Rows from block 3 of a small sound classifier, named by matrix and row number. Each number is 500 + 50 x the weight over its row's rms, rounded and kept within 0 to 999. All counts start at 0. Numbers have three digits each.
After each channel's rows are labels from the 100 clips, of 14976, where the channel reaches its highest value: "top examples" is what is common among them. Only what is clearly more common there than usual is listed. The data: synthesised imitations of 52 everyday sounds, one a clip. In brackets: how many of the 100, against the usual share in percent.
# conv: width-5 conv, stride 2 (model.blocks.3.conv.weight, 128x128x5, each kernel summed), inputs 0-127

conv.48:486568429474468438576500494531487390544492511548471441554485523479496515425512455451525543534500479546512461483447468504637485454463522407418520514496527500537323330494497509576505494478414520495477419505521508414487484464465532448450393523450457582505477492486518543509398573483488499520598498446557485409521532430520516578487480490473471523435499474511390485541576484510509478495546
top examples: household (70 vs 18.9); knocking (26 vs 2)

conv.49:497452461574445590465519502490507463503485463425426513506439561449566490519491473529498490485484473512461560547506491555513544490530494445486498530418501551500492548538412562618430517520449514549498550592450552529402498494497378589552625467389450490498568414470574493461512447535452512456551497482521437491491468551426456463530544497618550422600487527473459474500443519438518511630542
top examples: household (40 vs 18.9)

conv.41:611633433542527512490499489527476518460602519515501569489478497411440501466514520503453521592492512488521491511438484451550496524489549357484476549573563547438522532491421485467555557473605492630518491459434448386498486495506551498510453606454509512518438520491519440501560548512553520545545550488515587487472565469506550504444511349451433535523521539496455508472453477491528372517477
top examples: household (47 vs 18.9)

conv.82:561540486605428436438493469497521506556466521445512513452629357380502479471523566527535509452511532480493481595576498510548486422488510431512565421520470483543581419510540605495492533513476356476433483554636499441518509481465530557522488491526477487497514503506519512418528383519442465528517486438563563485513468516456494521518487506523474499485441515449522480500508347505508566563508
top examples: household (67 vs 18.9)

conv.3:468445528600498481536459471474480528504561538440477461552515517532512499476499476595523463505503492511467354440557507484479506525602496463495606537577539547569523370503472491467501454437508462447602527483575544564553503539482522497401499571518473501596511487406572470565451571578508468514571500521518496454492521500465496464573483523497496475409577492531515552572491616496495619626519
top examples: household (53 vs 18.9); knocking (29 vs 2)

conv.89:526412508433451498521515448440529334387508444540425477494497492486468539518546472425505593603488447562480471537550565504492522466489584404454463481500486512556542468473470489505516451386476447546402566368505429404527529476471570529495522432518534571537535524467514511511536613448482452514516471441526483463496461509489503491422541464488511434535532508566518540509513587483584397514487
top examples: household (55 vs 18.9); typing (32 vs 1.9); clipping (27 vs 8.2); text has "clipped" (27 vs 8.2)

conv.109:453473676476503499423513526515496479570426605476545478455551502547492485404489529477559511466531543507492511557478459507523443456459428521494492486504489495478548513417485506512486543501496464498479549493488530471448470598679421487480573497541503437441530460647412513445495527550463507506511469531477507493473479508665570516481503625599471547509557477531494466489554551552519468456537
top examples: clipping (79 vs 8.2); text has "clipped" (79 vs 8.2)

conv.2:500495429631439497466516459551557509531447480565540523458497483516508502352543509504500512577519458491486453524544492508603567475453493543539558499564538481559609456377520511515550500488490451489529563467526448603500557384540576452446493535505575494493488620476486497508546412512525501519616588517443460548446404523428462508563549503450489520557454558496501520446453551560452448490525
top examples: household (46 vs 18.9)

conv.108:462523501533576437497491616367537536451638502529432572516567446525396558524506438527550430470519514484503539471502459499551569447437490452522452426567561534545628434552565446536491503536516466492478465511438544437557487461515583459512488518487472497488441386553501497535484518472608520466459531420501493549504518483547452491488432464450510518513617397415503518520501485454540470519565
top examples: household (60 vs 18.9); knocking (36 vs 2)

conv.52:451494482632522493503477527508458514478454487553485464501502502556457515539515601496550486498500523512514503496526506473429506479483509512505573472408482540494725308514514507504504483472514457507630626535498525451554501354551502453483521580493499514557473505487532520523487469459516512510491501507446533568494479464505520390491376548506485477472472509456614553490484573486509543525513
top examples: household (64 vs 18.9)

conv.100:431467550497493557459500489417520476466486642466534477537533475660453564555557412494598525421554512536482477508479488492427470522525599527439572529505503442611546455596470505498510452537498448522530525420493504542545470556544511539538532427381493498512521443456527506443525497407561530534496475527481482474475549447478495483470442624543529514433469513585444543480561525543519473597573
top examples: household (39 vs 18.9); hammering (26 vs 2)

conv.74:510504637573575562507564494462475565496454510444592425454506469533502504465541506587548542512534548524518439511444496486461454507538477504504524472450537436426512489564500550537400424605499491406485555561484490513504519493536514502475594488571506451475568512603607491441441505498518561521571433519519491477445571530542552509571511515471609566564579459534489487587470652519481560501505
top examples: clipping (70 vs 8.2); text has "clipped" (70 vs 8.2)

conv.44:463479543455556510439490486474493484527542617354566523512443614584470452477582513635495474390461476524539366462418517495474488478552557524472492501543482495451473415547467483530436437524497424520481513529544500426591522553453499506536603529496482493475475587498511593461502451424485551479516575524527487499563526558579580477540517508569515499550509474528494503476468498483373477502444
top examples: clipping (65 vs 8.2); text has "clipped" (65 vs 8.2)